A small contrastive image-text model, trained from scratch.
Model: 64-pixel images, encoder arch efficientnet_v2, encoder activation silu, encoder depths [2, 5, 5], encoder widths [40, 64, 120], text encoder width 128, text encoder layers 10, text encoder norm layernorm.
Training: normuon at rate 0.005, 18300 steps.
Data: trained on patchworks of several textures, 72500 training examples, 64.6 epochs.
Rows from block 9 of the image encoder of a small contrastive image-text model, named by matrix and row number. Rows with one number belong to one channel. Each number is 50 + 10 x the weight over its row's rms, rounded and kept within 0 to 99. All counts start at 0.
After each channel's rows are labels from the 100 images, of 14848, where the channel reaches its highest value: "responds to" is what is common among them. Only what is clearly more common there than usual is listed. The data: patchworks of several textures. In brackets: how many of the 100, against the usual share in percent.
# convs0: expand pointwise conv (encoder.blocks.9.convs.0.weight, 480x120x1x1), inputs 0-119
# convs1: depthwise 3x3 conv (encoder.blocks.9.convs.1.weight, 480x1x3x3, trained with AdamW), a 3x3 kernel
# convs2: project pointwise conv (encoder.blocks.9.convs.2.weight, 120x480x1x1, transposed), outputs 0-119

convs0.76:50 58 77 55 58 45 52 46 78 67 40 54 62 39 40 54 58 59 50 65 46 36 53 44 64 47 48 40 46 40 44 59 45 52 48 27 59 49 49 43 65 35 35 58 48 48 69 39 55 47 52 51 48 54 57 60 38 58 54 56 66 51 42 44 56 38 52 43 62 33 33 55 28 59 54 36 70 49 47 66 44 62 49 52 65 49 75 43 57 56 45 37 64 42 48 63 50 43 49 43 51 43 50 39 33 46 53 40 58 68 44 48 51 58 42 52 48 56 54 42
convs1.76:47 41 50 39 37 36 45 34 45
convs2.76:31 53 52 59 38 32 47 37 63 44 41 57 49 47 50 33 44 55 27 49 43 50 52 47 68 54 45 49 46 48 49 33 33 62 53 37 41 46 46 36 41 44 69 53 48 53 69 70 46 44 57 48 68 53 44 41 47 52 52 44 37 38 52 29 40 53 42 51 56 50 34 42 47 49 41 51 58 47 57 55 59 52 39 45 49 54 44 27 54 58 41 37 46 65 41 59 49 47 50 44 61 59 54 70 34 57 25 62 53 57 48 63 44 60 42 57 41 35 65 31
responds to: striped (52 vs 10.8); centre pattern: striped (32 vs 3.1)

convs0.211:37 56 53 54 52 53 50 56 67 47 51 41 63 53 47 49 64 36 39 57 20 56 36 57 50 71 59 58 51 60 51 62 37 37 66 41 55 55 48 40 55 36 55 55 46 64 35 46 44 51 40 57 45 58 54 57 60 58 35 42 45 33 70 54 42 44 44 46 61 36 52 70 53 64 49 50 56 64 43 49 59 68 40 32 42 42 37 40 38 38 48 68 57 40 34 59 44 52 47 33 40 38 56 56 61 53 52 46 53 44 45 35 59 35 61 47 51 42 46 37
convs1.211:42 38 50 56 68 46 44 33 48
convs2.211:15 47 55 58 59 40 43 59 30 52 41 42 46 46 63 53 54 56 34 56 34 35 39 47 42 47 57 34 46 49 43 42 60 42 42 48 63 58 34 50 39 71 52 60 49 53 47 51 56 48 60 53 39 41 57 53 45 56 49 54 66 47 52 55 36 76 57 44 39 52 50 53 55 46 36 56 44 55 59 61 42 55 61 37 51 61 53 45 43 30 52 64 35 52 38 50 64 59 52 38 50 51 77 69 48 58 66 57 33 41 54 40 50 52 49 38 40 42 59 59
responds to: rays (56 vs 10.8); centre pattern: rays (33 vs 3.1)

convs0.437:66 72 48 48 43 56 43 58 43 50 49 54 42 54 40 41 47 58 30 38 44 59 36 49 71 35 39 46 56 61 49 58 54 50 36 65 38 36 60 38 65 49 51 63 37 51 47 62 43 53 40 39 47 53 60 38 63 48 52 45 43 29 52 45 42 47 61 65 72 51 55 59 47 46 50 45 35 67 35 48 48 50 49 49 49 55 56 59 36 41 64 42 25 67 45 50 48 55 34 49 60 30 46 55 46 59 67 71 52 50 55 53 40 55 43 48 68 63 54 54
convs1.437:41 52 44 56 68 40 33 48 44
convs2.437:39 53 61 54 55 59 42 49 45 52 72 47 60 61 87 53 50 46 42 40 52 67 42 52 48 55 38 43 74 42 47 45 42 53 50 45 50 56 61 47 59 48 29 57 35 48 34 45 59 49 48 51 40 45 37 61 54 51 45 51 66 42 53 47 46 46 42 56 34 34 54 58 56 52 41 64 50 63 64 49 43 56 46 49 31 52 34 43 42 64 41 69 51 40 50 59 58 45 56 57 37 47 49 47 29 43 67 31 50 32 58 51 42 58 64 63 47 42 61 40
responds to: rays (84 vs 10.8); centre pattern: rays (51 vs 3.1)

convs0.84:58 43 63 48 46 52 56 65 41 32 54 51 33 51 52 43 57 61 57 56 44 52 64 59 64 41 46 54 42 67 36 61 55 72 48 48 49 45 44 47 55 61 56 43 60 41 40 40 38 35 38 48 44 40 39 73 36 28 60 32 45 55 52 33 44 53 52 40 64 34 47 36 39 43 44 54 48 60 54 54 37 60 41 61 63 45 26 46 49 63 46 40 51 36 65 61 57 46 58 54 49 59 57 57 59 38 45 47 40 52 61 58 48 61 63 65 67 61 54 61
convs1.84:44 37 43 40 36 36 48 38 47
convs2.84:31 45 60 59 70 55 52 62 48 44 58 50 41 43 61 44 39 53 49 64 44 45 46 45 59 53 41 54 51 63 77 52 49 76 53 44 47 63 62 54 50 57 42 69 58 48 52 64 53 37 18 70 64 55 55 48 50 63 43 39 52 50 53 55 64 63 52 49 51 57 49 54 47 45 71 49 43 48 69 41 48 53 32 66 60 58 50 45 29 48 50 43 46 66 57 60 50 53 54 55 48 49 65 65 45 46 49 43 58 47 36 55 53 60 52 28 43 46 64 54
responds to: striped (84 vs 10.8); centre pattern: striped (55 vs 3.1); patches: two (50 vs 24.9)

convs0.323:55 56 49 50 37 44 66 42 41 49 63 45 44 47 39 61 40 64 45 61 51 50 41 58 50 46 55 33 50 33 53 39 67 59 51 38 48 40 68 55 55 42 42 53 78 50 35 73 26 45 54 60 49 41 49 56 57 41 70 59 45 41 36 39 51 48 52 56 59 54 45 62 53 37 59 35 59 45 40 56 67 40 29 62 46 55 50 28 43 34 42 47 57 63 40 43 49 66 47 47 55 48 50 58 44 53 46 63 57 35 38 47 47 40 50 50 52 50 47 75
convs1.323:39 50 56 31 51 60 34 53 56
convs2.323:66 47 42 48 56 34 46 46 42 49 61 58 51 45 54 38 61 61 32 36 44 47 52 47 41 43 41 41 45 38 54 64 41 62 66 42 49 48 68 42 28 52 37 44 70 64 40 40 59 37 58 66 53 74 49 64 44 43 45 54 47 55 47 33 50 44 34 49 58 45 31 49 46 45 40 51 50 48 51 51 57 65 45 43 53 41 60 49 45 36 68 59 59 58 45 54 55 38 39 58 60 48 45 58 39 59 48 65 62 58 30 46 41 55 24 40 48 54 54 29
responds to: rays (98 vs 10.8); centre pattern: rays (34 vs 3.1)

convs0.465:57 53 49 50 53 43 33 46 45 31 54 47 76 49 50 33 56 51 50 46 70 63 70 64 48 48 45 46 37 51 41 35 55 65 44 61 41 73 55 55 51 44 44 29 49 51 57 49 55 54 45 34 62 33 58 51 45 47 44 46 51 48 62 43 52 58 58 59 44 24 54 45 60 45 51 45 62 48 51 41 43 57 65 47 52 44 54 34 41 45 40 36 51 50 58 44 28 34 36 52 43 54 53 49 68 55 54 50 51 49 44 51 68 49 30 77 32 50 48 58
convs1.465:39 56 51 58 67 58 49 68 52
convs2.465:67 53 46 47 56 37 29 47 44 54 45 58 56 75 47 54 64 66 41 59 53 45 45 45 63 51 46 37 53 47 50 67 56 41 46 34 50 67 43 38 52 47 50 39 43 55 46 44 55 53 71 59 36 36 38 55 68 50 48 44 37 40 57 42 55 47 63 34 46 50 53 49 32 57 63 46 32 59 74 52 53 52 39 54 38 74 52 48 48 52 41 64 60 67 30 46 39 39 44 44 54 51 57 46 64 44 38 38 46 65 42 50 52 61 32 55 52 55 47 45
responds to: striped (70 vs 10.8); rings (32 vs 10.8)

convs0.405:58 55 39 59 65 79 58 48 48 54 47 42 39 57 38 45 45 68 49 37 46 54 48 41 54 42 63 50 51 65 46 51 63 42 54 43 43 62 38 63 32 42 53 49 59 40 43 48 73 55 45 43 67 44 48 40 55 62 38 70 52 39 54 47 71 43 43 35 46 59 46 45 55 49 49 66 57 32 62 53 57 54 56 65 53 49 45 69 52 51 49 39 53 73 53 43 58 27 34 39 33 58 47 37 55 51 41 48 51 59 45 60 46 31 52 35 51 49 62 45
convs1.405:43 50 42 34 32 41 41 41 48
convs2.405:38 56 77 58 38 39 55 49 56 41 56 46 52 36 64 60 57 51 43 32 54 59 51 56 45 55 43 46 68 67 59 47 53 32 57 37 41 47 52 64 46 54 36 73 65 40 53 56 46 57 52 49 37 42 71 56 45 31 54 58 52 51 62 52 41 33 56 49 56 77 41 59 36 44 50 54 64 39 51 42 51 63 49 52 46 61 73 38 56 52 50 44 43 45 63 35 50 35 44 62 58 53 59 39 60 58 56 47 52 55 52 60 44 29 46 47 56 61 50 66
responds to: striped (53 vs 10.8)

convs0.130:52 70 69 55 50 55 34 52 37 55 35 34 63 33 48 45 50 25 55 39 41 47 56 47 55 49 55 57 51 52 57 42 41 48 50 62 48 39 56 68 66 50 54 64 54 50 54 55 53 54 46 52 52 51 64 61 62 33 40 50 61 65 56 51 61 49 65 42 60 53 57 50 39 43 59 57 55 52 50 51 52 51 43 54 45 62 40 48 54 62 44 55 52 59 39 53 52 37 24 43 41 47 57 61 31 26 66 33 55 37 54 46 32 61 61 76 44 42 42 60
convs1.130:47 53 52 46 77 49 44 54 41
convs2.130:50 58 64 44 52 51 47 39 45 42 52 63 61 33 44 51 45 43 58 49 35 37 80 45 46 62 64 57 57 47 43 55 51 50 58 31 59 44 37 45 51 64 50 59 27 51 49 42 49 55 55 50 27 66 46 67 44 42 56 35 51 73 37 56 56 44 61 52 45 58 57 51 60 59 55 50 48 66 58 42 34 47 51 50 38 41 63 57 74 60 52 60 57 60 43 58 60 59 49 63 43 62 53 31 38 28 41 46 46 43 52 46 40 68 46 51 44 41 60 52
responds to: rays (100 vs 10.8); centre pattern: rays (76 vs 3.1); patches: two (50 vs 24.9)

convs0.244:46 53 44 52 40 48 28 57 39 38 55 50 60 66 39 39 64 58 47 40 53 53 57 56 68 53 75 39 61 41 57 59 46 54 50 42 38 57 53 40 59 51 47 31 51 60 57 49 62 50 57 62 50 48 51 48 52 76 47 23 60 31 60 43 37 55 65 37 65 69 48 46 39 46 49 62 48 44 47 40 62 30 60 39 36 50 48 45 43 60 43 43 64 53 56 65 39 45 44 33 45 43 48 55 55 51 50 52 46 47 55 52 57 58 59 51 69 27 49 55
convs1.244:69 43 51 46 33 53 51 42 61
convs2.244:63 71 58 64 50 38 54 49 57 41 65 32 35 45 44 50 44 43 48 31 35 38 44 48 43 36 46 55 43 64 48 53 38 53 64 49 52 72 62 44 39 50 61 61 42 53 46 47 45 55 55 52 42 55 67 57 46 73 54 45 36 67 60 53 51 60 63 43 55 61 50 53 41 46 62 63 46 40 55 53 67 54 50 42 34 36 64 56 61 61 54 66 36 56 42 41 57 65 53 32 54 65 66 45 53 55 63 46 55 29 49 51 45 30 54 55 43 41 51 45
responds to: rays (59 vs 10.8); centre pattern: rays (44 vs 3.1); dotted (28 vs 10.8)

convs0.313:48 45 57 53 44 47 48 52 67 49 44 69 50 42 46 34 34 46 27 37 44 43 57 52 48 41 39 58 23 47 42 42 52 36 66 41 47 60 73 57 44 53 31 54 45 49 46 49 71 56 38 40 51 65 54 62 40 46 44 39 40 56 61 42 44 43 40 54 61 39 45 52 55 28 60 43 48 46 36 41 44 45 60 46 37 55 61 66 45 47 38 49 52 64 35 57 43 52 64 37 44 52 33 42 58 52 36 47 65 56 46 48 49 45 41 30 34 46 65 48
convs1.313:51 39 45 37 41 37 43 36 40
convs2.313:41 57 50 55 53 37 27 56 40 48 54 46 39 62 43 54 50 64 39 61 37 64 40 50 62 52 47 48 43 49 49 48 50 47 29 43 28 39 45 60 48 72 49 51 53 53 51 58 39 58 45 54 66 31 66 49 52 43 57 23 48 51 55 53 55 44 51 40 65 62 36 55 41 50 79 52 63 59 41 39 48 51 47 70 58 49 51 58 49 48 51 38 62 63 55 62 40 31 52 47 48 51 70 62 50 54 42 53 55 37 63 53 46 71 40 40 46 47 64 40
responds to: striped (27 vs 10.8)

convs0.288:58 45 62 53 39 44 36 42 36 47 75 39 49 51 54 55 51 55 61 46 42 27 34 56 50 52 35 59 46 56 57 68 56 40 44 34 39 30 52 47 58 40 34 42 53 45 47 74 43 48 38 52 45 54 54 59 49 54 51 59 43 44 38 44 64 56 48 64 42 56 56 61 50 60 46 50 46 43 45 66 87 52 36 73 44 60 67 46 46 53 58 40 68 54 55 39 46 53 47 49 56 43 41 53 48 69 43 53 45 45 42 39 55 51 37 40 52 49 36 57
convs1.288:52 54 39 63 55 30 52 56 38
convs2.288:52 59 48 49 60 41 71 58 47 34 56 64 55 29 49 52 58 57 38 40 49 32 36 35 54 41 53 41 54 52 45 67 69 45 53 32 38 38 78 64 36 63 51 61 49 53 44 49 44 50 54 58 46 63 57 45 61 47 48 76 58 41 42 38 52 43 40 48 61 46 29 40 47 48 58 42 52 43 57 48 47 72 36 32 59 36 54 47 51 47 49 52 50 49 46 26 65 50 60 53 53 44 51 50 51 48 56 58 53 50 22 52 43 52 46 51 35 48 58 46
responds to: rays (95 vs 10.8); centre pattern: rays (36 vs 3.1)

convs0.171:48 47 47 66 58 45 57 56 44 63 45 29 49 49 53 52 58 72 51 45 59 46 43 37 62 66 42 51 59 45 49 49 62 25 50 55 51 77 46 51 72 50 48 57 42 37 48 59 56 35 62 52 66 37 43 57 44 50 60 45 63 50 55 34 61 60 46 38 68 35 58 52 53 47 50 43 54 49 59 47 58 45 39 54 53 58 61 47 40 59 43 48 41 51 48 40 81 27 49 43 43 34 58 55 47 41 52 49 33 60 56 31 43 38 52 35 52 40 61 56
convs1.171:35 36 35 55 49 59 56 59 54
convs2.171:63 58 56 27 41 48 47 52 43 32 42 37 64 44 60 50 69 58 49 45 51 45 46 52 32 54 52 45 51 53 51 70 57 36 53 42 37 53 65 36 36 52 48 74 58 72 36 44 55 57 53 60 59 68 56 57 32 52 47 59 58 56 38 33 59 55 42 56 43 54 44 41 35 46 37 56 41 50 57 56 51 68 46 30 54 39 73 41 39 48 46 54 67 47 49 42 47 39 56 49 51 59 43 55 46 43 31 59 48 51 48 53 51 48 42 47 33 27 39 55
responds to: rays (100 vs 10.8); centre pattern: rays (41 vs 3.1)